Rows from block 3 of a small self-supervised image encoder, named by matrix and row number. Rows with one number belong to one channel. Each number is 128 + 24 x the weight over its row's rms, rounded and kept within 0 to 255. All counts start at 0.
After each channel's rows are labels from the 100 images, of 14848, where the channel reaches its highest value: "strongest on" is what is common among them; "lies over" is the class under the peak. Only what is clearly more common there than usual is listed. The data: drawings of small networks of dots and links.
# c3: 3x3 conv (model.blocks.3.c3.weight, 64x64x3x3, each kernel summed), inputs 0-63
# c1: pointwise conv (model.blocks.3.c1.weight, 64x64x1x1), inputs 0-63

c3.17 [128 155 144 125 131 120 112 134  90  88 112 109 126 141 135 147 173  93  80 161  95 107 118 105  62  95 127 156 118 172 144 131 137 125  96 128  97  98  94 103 109 109 155 162 148 125 118 134 166 106 131 105 127 125 144 122 166 100 109 122 104 130 132 137]
c1.17 [147 126 150 150 108 116 131 129 117  59 122  89 112 174 130 120 105 102 115 138  79 107 168 135 127 101 134 152 145 125 130 149 120 136  81 135  99 111  74 102 149 148 132 136 142 126 121  85 136 135 183 136 146 151 113 109  95 108 153 109 116 152 134 121]
strongest on: grey dots
lies over: dot

c3.25 [134 121  53  92 142 118 137 114 125  97 108 125 165 123 147 136 152 134 143 156 126 125 117 119 120 115 118 160 150 137 133 168 128 102 145 136 145 151 152 173 149 107 167  70 130 105 109 126  89 127 149 138  70  92 128 145 108 121 109 133 103 103 130 143]
c1.25 [106 110  92 121 149 116 153 104 119  73 122 134 146 100 124 148 115 118 146 161 130 131 144 129 139  60 127 111 130 134 123 189 131 119 114 124 119 146 135 159 155  79 160  73 104  97 124 150 114 139 110 136  79  99  99  93 115 129 133 125 125 141 112 128]
strongest on: purple dots
lies over: dot

c3.4 [142 173 107 102 109  98 154 135 153  91 144 133  90 111 181 151 116 133 115 141 177 149 149 162 134 130 168 144 106 119 132 109 112 148 157 128 110 150 101 133 118 106 148 126 114 154 160 154  98 125 119 124 157 149  84  96 150 128 102  92 137 111 166 113]
c1.4 [155 173  89 100  42 116 119 127 124  93 135 130 120 109 142 139 111 120 114 132 158 124 156 154 131 125 172 124 124 127 150  91 105 134 153 126 101 131  96 139 143 101 144 105 113 150 153 179 113 124 115 112 133 162  92 112 119 108 123 127 136 145 154  87]
strongest on: teal dots; complete; red dots
lies over: dot

c3.32 [112 142 120 106 141 135 123 137 142 151  99 151  93 155 107  96 125 136 148  86 136 125 133 119 104 177 145 112 140 128 118 102  47  87 145 143 137  76 123 125 169 155 151  91 139 141 129 117 121 168 124 160 123 125 118  98 128 121 149 156 113 152  95 127]
c1.32 [172 145 101 124 125 116  95 123  85 160 122 124 179 147 125 118 157 138 141  95 142 126 118 122 118 157 145 126 101 115 124 108  75 115 117 132 126  95 112 132 123 175 121 117  54 155 118 118 135  94  81 129 126 132 108 129 184 145 114 112 114 118 131 114]
strongest on: complete
lies over: link; dot

c3.21 [138 110 171 131  93 131 113 109 127 140 108  73  78 124 140 154 116 128 100 110 178 109 140 131 124 173 159  83 102 145 133 133 139 113 106 132 128 161 116 154 108 120 129 132 107 136 136 128 101 147  88  70 146 111 140 125 169 124 103 105 101 119 139  96]
c1.21 [147  93 160 119 111 115 131 112 143 125 146 111 110 137 116 170 127 143  92 124 169  56  97 143 142 149 160 122 141 147 129 145 120 120 121 120  95 154 113 115 120  99 122 104 129 114 158 135 117 138 122  47 140 114 129 138 126 116 115 131  59 105 145 129]
strongest on: green dots; red dots
lies over: dot

c3.43 [139 127 127 176 115 125 126 120  79  97 127  96 110 101  95 130  71 115 100 169 113 136 136 184 167 114  77 144 102 178 155 127 111 131 152 142 154 116 141 104 131 122 126 135 154 116 107 151 121 149 132 142 146 112 130 142 105  89 127  93 109 127 135 123]
c1.43 [109 137 184 147 128 126 150 127  92  94 112 137 139 116  95 115  96 135 108 120  94 111 137 172 161 109  99 127 105 177 130 116 112 161 148  85 135 118 110 141 136 120 116 104 109 105 109 160 126 139 134 141 140 160 139 107  55 101 161 128 120 139 125  97]
strongest on: teal dots; green dots
lies over: dot

c3.5 [ 72 109 130 112 154  90 146 111 145  91 119 123 132 149 132 144  95 103 152 130 135  69 135 127 137 143  90 154 130 146 144 113 124 105 100 127  78 125 128 156 148 111 152 137 168 100 112 143 176 133  94 126 112 125 144 116 103 133 132 115 104 165 163 169]
c1.5 [ 73 148 117 107 160  58 181 117  87 143 104 115 152 154 118 155 141  98 151  93 131 105  93 135 112 148 118 134 114 117 138  99 134 129  99  99 109 125 134 135  88 144 125 147 152 120 120 143 150 132 126 155  98 107  96 113 107 121 140 110  84 150 126 125]
strongest on: complete
lies over: link

c3.56 [122 127 100 158  88 118 107 123 139 128 142 141 135 149 130 129 135 142 151 123  96  98 160  96  88 109 157 134 155 136 126  90 117 132  96 128 171 131 127 110 103 110 129 122 149 139 146  98 148 180 119 145 110  97 138 134  34 132 149 162 138 118 152 130]
c1.56 [145 147 126 128 123 104  99 140 118 156 148 112 125 116 164 131 152 142 152  87 129 147 133 119 121 120 191 105 114 150 154 114 154 120 104 133 104 114  91 117 112 122 124 148 103 168 141 135 173  52 127 111 122 141 122 156 125 128  84 110 116 110  69 124]
strongest on: complete; nine dots
lies over: link

c3.8 [100 107 161 111 104 149 100 139  93 167  94 111 121 134 125 122 161 122 166 106 127 131 132 128 100 130  79 125 124 172 106 108 130 132 150 125 114 128 219 128 110 119 126 124 150 159 125 144 125 128 144 111 122 123  78 110 110 114 115 152  95 118 168 113]
c1.8 [136  79 153 152  99 113 179 123  97 161 117 150 101 132 151 106 103 152 121 110 125 109 156 101 143 111  82 109 130 139 105 115 142 119 163 136 119 138 167 112 135  73 133 131 119 133 124 129 163 152 163 134 129 162 115 146 114  82 113 119 172 130 146  89]
strongest on: white dots
lies over: dot

c3.51 [138  93 150 120 139 126 109 110 162  98 146 136  97 143 145 217 112 125 101 162  97  99 144 133 110  84 130 124 121 117 119 135 134 134 161  99 111 124 135 141 154  91 105 144 100 133 103 110 129 111  88  67 132 142 139 108 117 128 104 125 148 105 145 141]
c1.51 [121 135 141 115 140 161 147 122 119 151 150 119 136  96 104 174 143  91  88 164  92 150 123 115 111 102 147 120 110 147 181 114 142 127 177 108  99 108 138 127  99 139 123 131 145 150 126 130 110 120 115  77 103 147 138 135 189 113 158 126  78 137 133 108]
strongest on: square dots; pink dots
lies over: dot

c3.48 [139 144 159 117 160 169 140 130 121 149 101 117 107 128 132 115 108 124 143 130 130 162  91 113 137 115 176 140 156  94 112 112 117  96  91 100 149  72 131 109 121  90 141 148 151  98 129 123 141 135  97 148 128  97 101 185 113 106 133  79 136 141 125 164]
c1.48 [ 99 117 106 142 143 151 127 123 110 121 111 125 122 130 144 142 107 117 161 127 107 111 109  91  81 135 172 145 103 111 110 116 149 140 118 126 161 111 142 136 172 125 123 161 142 102 121 128  65 171 127 127 159 104 155  91  89 163 132 119 146  87 172 156]
strongest on: complete
lies over: link

c3.52 [114 114 140 114 134 111 155 132 123 129 121 141  98 110  85 188 157 140  55 155 132 103 139 141  95 128 113 158 107 173 159  78 137 150 131 141 138 163 133 124 101 111 130 125  97 146 102 142 118 130 115 128  95 131 174 158 147 117 103 119 102 111 117 140]
c1.52 [129  90 160 113 122 108 115 133 124 108 134 136  99 164 114 168 133 137 136 163 141 117 142 156 140 118 134 147 160 156 101 139 113 172 160 124 119 115 124 135 152 125 136 119 120 106 111 143 105 144 159 106  63  89 109  53 115 152 154 146 137  98 149 151]
strongest on: black dots
lies over: dot

c3.14 [115 137 147 137 102  84  97 127  97 111 107 159 156 110 143 116 120 151 162 165 122 121 122 105 110 100 153 175 107 195 144 116  89 120 111 134  89 129 137  87 113 128 147 168 115 139 112 159 116 118 126 133 167 136 127 104 110  96 138 127 100 104  94 112]
c1.14 [122 140 120 119 116  98 123 107 109 159 112 137 133 133 104 125 133 119 163 108 128 103 135 142 100 102 145 142 137 194 157 122 106 138 116 110  95  92 180 106 122 148 146 155 123 165 107 119 122 132 104 124 169  68  89  97 143 163 162  98 115  99 121 128]
strongest on: yellow dots
lies over: link

c3.28 [160  98  96 131 153 142 108 143 115 142 118 121 157 123 113 146 126 155 168 114 122 122 116 127 114 154 141 117  34 108 137 166 138 135  96 163 110 138 106 145  97 129 112 131 105 157  97 137  93 104 116 115 137 152 116 103 187 121 116 106 145 117 115 117]
c1.28 [ 74 162 120 108 114 149 157 126 151 113 128 151  96  94 107 103  99 117 140 166 143 142 115 112 141 116  97 123  85 125 104 132 115 113 162 102 136 137 152 132 129 109 116 134 206 138 121 118 154 167 143 133 125  91 148 152  66 143 137 134 139 124 132 135]
strongest on: complete; nine dots
lies over: link

c3.34 [132  95 108 108 110 122 145 125  71 148 138 121 115 152 161 136 122 134  97 164 120 141 112 112  99 130 149 136 123  67 129 154 123 107  88  81 151 123 150 170 101  85 137 166 151 137 139 117  97 129 119 129 153 153 149 145 107  83 109 137  94 144 125 107]
c1.34 [ 84 100 120 138 122 130 160 129 100 124 118 127 120 112 133 153 127 156  67 108 117 112 138 150 117 134 142 115 131  93 121 101 130  98  73 127 107 112 145 103 135 112 131 130 168 168 122 175 159 150 106 152 102 124 163 185 136  99 123 154 136 154 123  92]
strongest on: white dots; pink dots
lies over: dot

c3.47 [111 157 124 115 111 139 163 135 147 147 134 126  99  97 121 149 107 134 190 150 148 137 104 120 136  96  86 167 115 155 130  95 112 120 119  91  91 146 162  97 151 142 175 137 144 146  90  86  91 133 108 135 119 126 136 107 140 120 125 114 124  93 115  85]
c1.47 [ 81 130 127 120 103 168 170 108 115 168 121 137 127  83 136 152 141  94 129 142 117 123  95 133 116  93 101 112  91 140 129 114 144 121 142 106 130 121 128  94 126 154 156 115 155 129  80  64 109 145  93 150 111 113 121 118 141 146 132 151 166 100 111  93]
strongest on: white dots; yellow dots
lies over: dot

c3.41 [103 174 118 139 122 105 144 251 129 129 135 153 145 128 142 138 134 121 141 103 127 127 113 135 126 146 118 145  98 147 132 102 128 113 132 139 105 119 129 145 142  80 114 174 132 105 160 134 122 138 172 120 136 112 148 155 116 144  99 138 134 132 127 139]
c1.41 [127 144 114 111 129 141 145 206 140 105 122 162 154 133 116 140 139 143 135 127 138 139 109 144 126 126 120 130 110 110 120 112 150 129 131 106 143 131 144 165 111  50 111 171 132  73 134 161 110 144 176 141 151 102 120 142  93 162 111 157 138 114 145 140]
strongest on: nine dots; complete
lies over: dot

c3.7 [124 119 137 129 139 153  96  95  61 122 132 157 119 102 122 124 110 117 155 119 109  90 136 120 115 126 148 180 124 159 115 122 137 151 142 173  86 136 106 137 107 136 108 143 151  59  99 104  92 117 147 133 152 117 101 119  83 112 100 110 125 138 134 137]
c1.7 [128 120 181 124 149 153 103  62  87 104 133 152 100 110 119 106 101 131 146 166 128  93 123 133 151 121 122 139 147 167 122 134 152 151  88 125  87 134 115 134 118 141 119 133 110  77  89  92  92 143 117 133 150 158 104 112  94 127 101 128 107 122 125 129]
strongest on: yellow dots; square dots
lies over: dot

c3.63 [105 132 130 157 115 154 160 124 107 101  81 121 149 103 130 103 136 171  64 154 100 106 123 128 119  85 132 130 133 100 124 106  87 145 140 112 148 124 152 104  93 114 145 135 120 148 127 123 180 149 110 143 124  91 100 155 139 110 129  87 111  91 154 133]
c1.63 [148 161 141 189 113 161 124 107 131 130 105 132 138  84 160 119 156 179  87 148 131  91 111 158 144 103 171 142 139 139 146 116  81 144 120 112 138 119 153 128  90 123 141 136 117 137 125 113 175  96 119 147 156 125 117 134 146 118 156 132 106  97 104  98]
strongest on: square dots; black dots
lies over: dot

c3.38 [145 174 119 148 149 104 132 153 103 177 141 136 126 106 195 129 152  94  66 155 107 118 113 150 108 114 115 130 137 155 147 117 141 155 114 159 136 108  99  92 112 142 121 112 128 114 100  94 143 106 103 128 119 112 116 123 180 129 107 140 155 122 104 150]
c1.38 [155 184 141 170 138 106 102 152 142 156 160 140 126  90 162 104 152 124 102 149 103 114 131 120 119 119 134 123 143 140 160 126 141 142 127 157  84 120  68 133 131 157 127  91 119 141 107  86 160  84 128 103 138 139 132 128 144 159 146 143 138  99  88 134]
strongest on: black dots
lies over: dot

c3.9 [114 131 127 124 107 104 135 152 128 141 147 144 160 122 143 126  94 168 158 151  70 119 144  56 115 105 168  92 145 127  90  92 112 110 152 126 158 127 157  86 114 112  81 142 141 129 114 145 100 142 143 123 130 141 150 161 132 136 135 119 136 142 135  88]
c1.9 [101 112  95 114 105 112 154 147 162  82 120 115 166 147 144 124 121 148 164 142  81 129 138  72 113 119 159 100 119 125 104 101  97 100 150 113 162 134 167 114 116 139  86 133 131 148 100 168 136 154 135 143 147 148 147 136 104 144 143 121 110 153 111  88]
strongest on: black dots; white dots
lies over: dot

c3.20 [106 105 169 136 123 142 130 102 168  64 156 135 158 122  47 126 127 156 131 132 105 131 123 149 107 109  84 114 132 139 121 167 135 128 131 147 118 147 166 137 108 145  80 128 111 133 136 122 127 130 131  79 125 124 158 119 104 135  84 127 146 149 125 114]
c1.20 [112  70 125 114 138 132 149  85 156  94 150 113 164 103  71 157 116 118 111 109  91 158 127 159 126 162  89 109 126 137 116 166  98 124 144 150 132 129 114 146 141 119  99 122 138 128 133 120 119 131 108 117 116 113 111 112  58 143  88  96 143 127 129 138]
strongest on: red dots
lies over: dot

c3.62 [106 139 123 117 118 119 112  85 108 119  91 165 152 141  91 122  87 111 165 133  83 154 129 121 143  84 155 125 151 115 143  95  99 150 109 123 151 125 117  99 148  99 132 123 127 157 108 156  80 137 123 151 118 151 144 147 128 121 167 128 168 149  72 122]
c1.62 [ 99 150  85 144 142 132 121  95  94 110 103 130 151 122 110 133 108 113 147 135 117  92 143 129 115 105 155 137 128  88 114  90 152 127 145 155 163 160 140 100 175 124 108 156 152 115 127 164 121 158 160 151 133 128 168 126 104 130 127 136 148  96  57 111]
strongest on: orange dots
lies over: link

c3.24 [148  94 145 142 148 127 142 157 101 100 132 148 106 115 124 128 142 161 146 111 119 113 140  97  47 144 130 117  73  92 100 129 107 176 143 122  84 134 137 141 152 131 167 108 147 122 100 171 127 117 151 157 168 139 131 117 137 135 139 115 107 130 134 113]
c1.24 [141 115 154 131 121 139 138 151  87 115 155 113 105 124 128 111 155 127 103  82 122 101 165 127  59 147 146 117 104 109 143 148 149 147 141  99  83 112 137 100 116 141 170 106 142  95 139 137 119  64  88 146 151 144 134 126 152 109 103 121 122 112 101 113]
strongest on: teal dots; orange dots
lies over: dot

c3.39 [132 139 134 119 128 123 134 103 122 105 123 125  75 148 113 107 160 117  79 160 160 135 101 124 111 157 127 183 141 117 167 149 151 117 109 178 140 130 141 119 119 135 125 100 111 156 137 129 146 145 106 124 118 147 104 130 161 101  38 139 134 118 115 139]
c1.39 [149 154 139 127 105 122 134 140 111  99 133 133 102 136 130 116 168 105  96 145 173 126  89 131 104 180 115 175 157 125 160 143 132 144 130 157 110 132 121  64 116 142 137  85 107 141 111 117 155 137 166  83 127 143 116 119 103 125  97 159 146 107 122 162]
strongest on: white dots; black dots
lies over: dot

c3.61 [147 101 138 149 121 148 109 100 147 118 113 114 133 108 139 102 100 130 156 143 120 124 111 154 130  90 205 139 166 137  83 161  96  87 142 109 124 125 148 155  92 129 111 148 128  88 138 154 141 116  91 142 115 183 134 118 135 116 129 142 138  85 146 130]
c1.61 [144 122 126 140 129 146 127 103 162 113 107 127 141 143 135 134  78 139 127 141 140 123 138 150 126 110 212 145 141 135 114 148  86  76 152 108 141 150 129 141 101 117 139 137 136 108 106 136 110 144 102 131 111 174 113 169 105 125 146 126 140  63 173 127]
strongest on: yellow dots; white dots; complete
lies over: dot

c3.46 [ 83 161 113 104 130 114 154 148 134 149 125 115 138 109 114 142 122 116 106 123 153 137 112 140  97 147 165 127  73 133 145 120 125 119 125 148 101 124 110 120 115 159 138 138 135 141  23 136 125 134 137  88 107 108 125 132 163 144 131  90  82 147 135 124]
c1.46 [152  78 179 140 135 128 118 138 174 132 112 127  71 131 126 100 136 146 149 136 134 111 128 112 164  91 127 103 117 128  95 125 102 118 144 152 109 100 135 137 151 125 125  94 121 128  61 143 149 149 157  73 128 103 139 133 109 149 102 163 109 109 134 126]
strongest on: green dots
lies over: dot

c3.33 [114 127  72 105 133  97 139  82 126 130 127 142 100 137  85 107 130 130 130 150 124 151  97 104 131 154 168 163 123  99 116 199 112 144 134 145 111 145 132 126 101 102 167 113 134 159 114 122 132 176 109 114 146 113 105 157 149 135 120 110 162 118  92 111]
c1.33 [ 96 138  67 106 116 113 145 106 126 111 117 143 114 156 106 116  91 120 120 154 106 134 109 100 122 172 138 133 112 120 188 155 110  96 143 128 126 130 113 112 114  95 177 130 128 167 124 106 131 164 134 114  94 120 137 187 141 136 129 103 142 118  98  91]
strongest on: black dots; white dots
lies over: dot

c3.27 [138 114 145 136 105 156 144 112 106 117 141 122  83 109 143 113 141 122 101 133 123 128 124  84 114 111 146 162 132  97 121 108 125 154 146  81 190 130  84 132 120 127  71 133 130 130 134 149 181 138 107 140 133 104 114  96 170 126  95 110 136 149  77 137]
c1.27 [149  97 126 162 114 142  85 118  77 116 135 144 114 125 152 131 134 120 103 141 140 110 134 115 129 120 140  50 124 121 120 139 133 160  77 105 162  94  99 159 127 163  87 108 136 134 109 149 148 105  76 100 122 107 124 118 144 137 107 128 137  94 111 138]
strongest on: black dots
lies over: link

c3.42 [146 166 133 110 157 124 116 123 120 118 120 142 142 113 143 128  78 120 164 139  86 109 130 138 102 112 127  82 116 136 101 106 136 102 184 153 154  98 177 167  98 118  99 157 145  98 115 150 101 158 161 123 145 109 102  91  94 119 119 115 143 119 114 129]
c1.42 [153 154 147 114 179 134  87 112 146 126 118 123 129 116 148 123 100 120 148 156 109 121 103 160  98 100 134 101 119 154 102  96 142 117 145 142 139 109 140 154  79 134  35 156  98 110 118 161 127 153 153 124 150 156 126 112 118 131 116 153 132 141 113 132]
strongest on: red dots
lies over: dot

c3.60 [132 158 128 126 121 133 145 136 184 131 120  86 159 141 114 131 122 113 132 116 102 132 149 134 102 123 103  69 151  96 131  97 126 106 164 132 146 112 104 131 107 157  85 133 127 167 110  84 184 130 117 152 147 151 128 130 121 155 156  76 120 102 109 147]
c1.60 [128 155 124 115  97 132 172 136 158 163 108 114 156 121 111 132 150 121 142 132 120 123 123 137  97 105 115  83 140  98 117 104 117  82 153 132 175 120 130 129 110 154 105 136 131 176  94 119 168 123 133 141 136 143 159 162 143 138 139 105  63  93 126 169]
strongest on: yellow dots; complete
lies over: dot

c3.44 [152 146 133 123  60 120 125 136 120 178  85 143 135 143 113 115 123 135 184 139 128 162 120 113 149  92 139 117 163 104 118 114 119 130  95 132  99  71 105 119 128 134 125  94  51 113 118 101 117 138 142 127 123 129 140 151 120 139 141 152 151 125 107 127]
c1.44 [125 132 127 125  93  90  85 117 103 164 162 157 111 133 125 144 164 134 133 118 123 121 113 114 115 125 146 154 121 122 123 127 163 130 155 138 106 109 111 126 124 153 145 125  51 141 138 114 120  95 111 130  92 119 181 148 185 100 110  82 134 124 121  92]
strongest on: white dots
lies over: dot

c3.30 [ 88 135  86  87 149 126 116 154 140 105  86 138  88 110 116 113 111 125  86 124  93 157 154 173 109 125 109 125 141 181 110 151 136 138 100 103 162 146 134 137 114 133  83 124 116 128 115 110 130 108 107 123 143  90 145 181 123 126 118 119 165 138 143 155]
c1.30 [128 144  62 125 115 115 126 151 153 125 116 115 119 119 129 107  99 156 104 140 107 130 131 137 109 145 171 141 101 142  76 158 120 111 146 104 201 111 124 124 124 128 111 128 137 119 110 108 159 137 117 116  83 123 167 181 156  87 100 117 113 120 114 132]
strongest on: black dots
lies over: link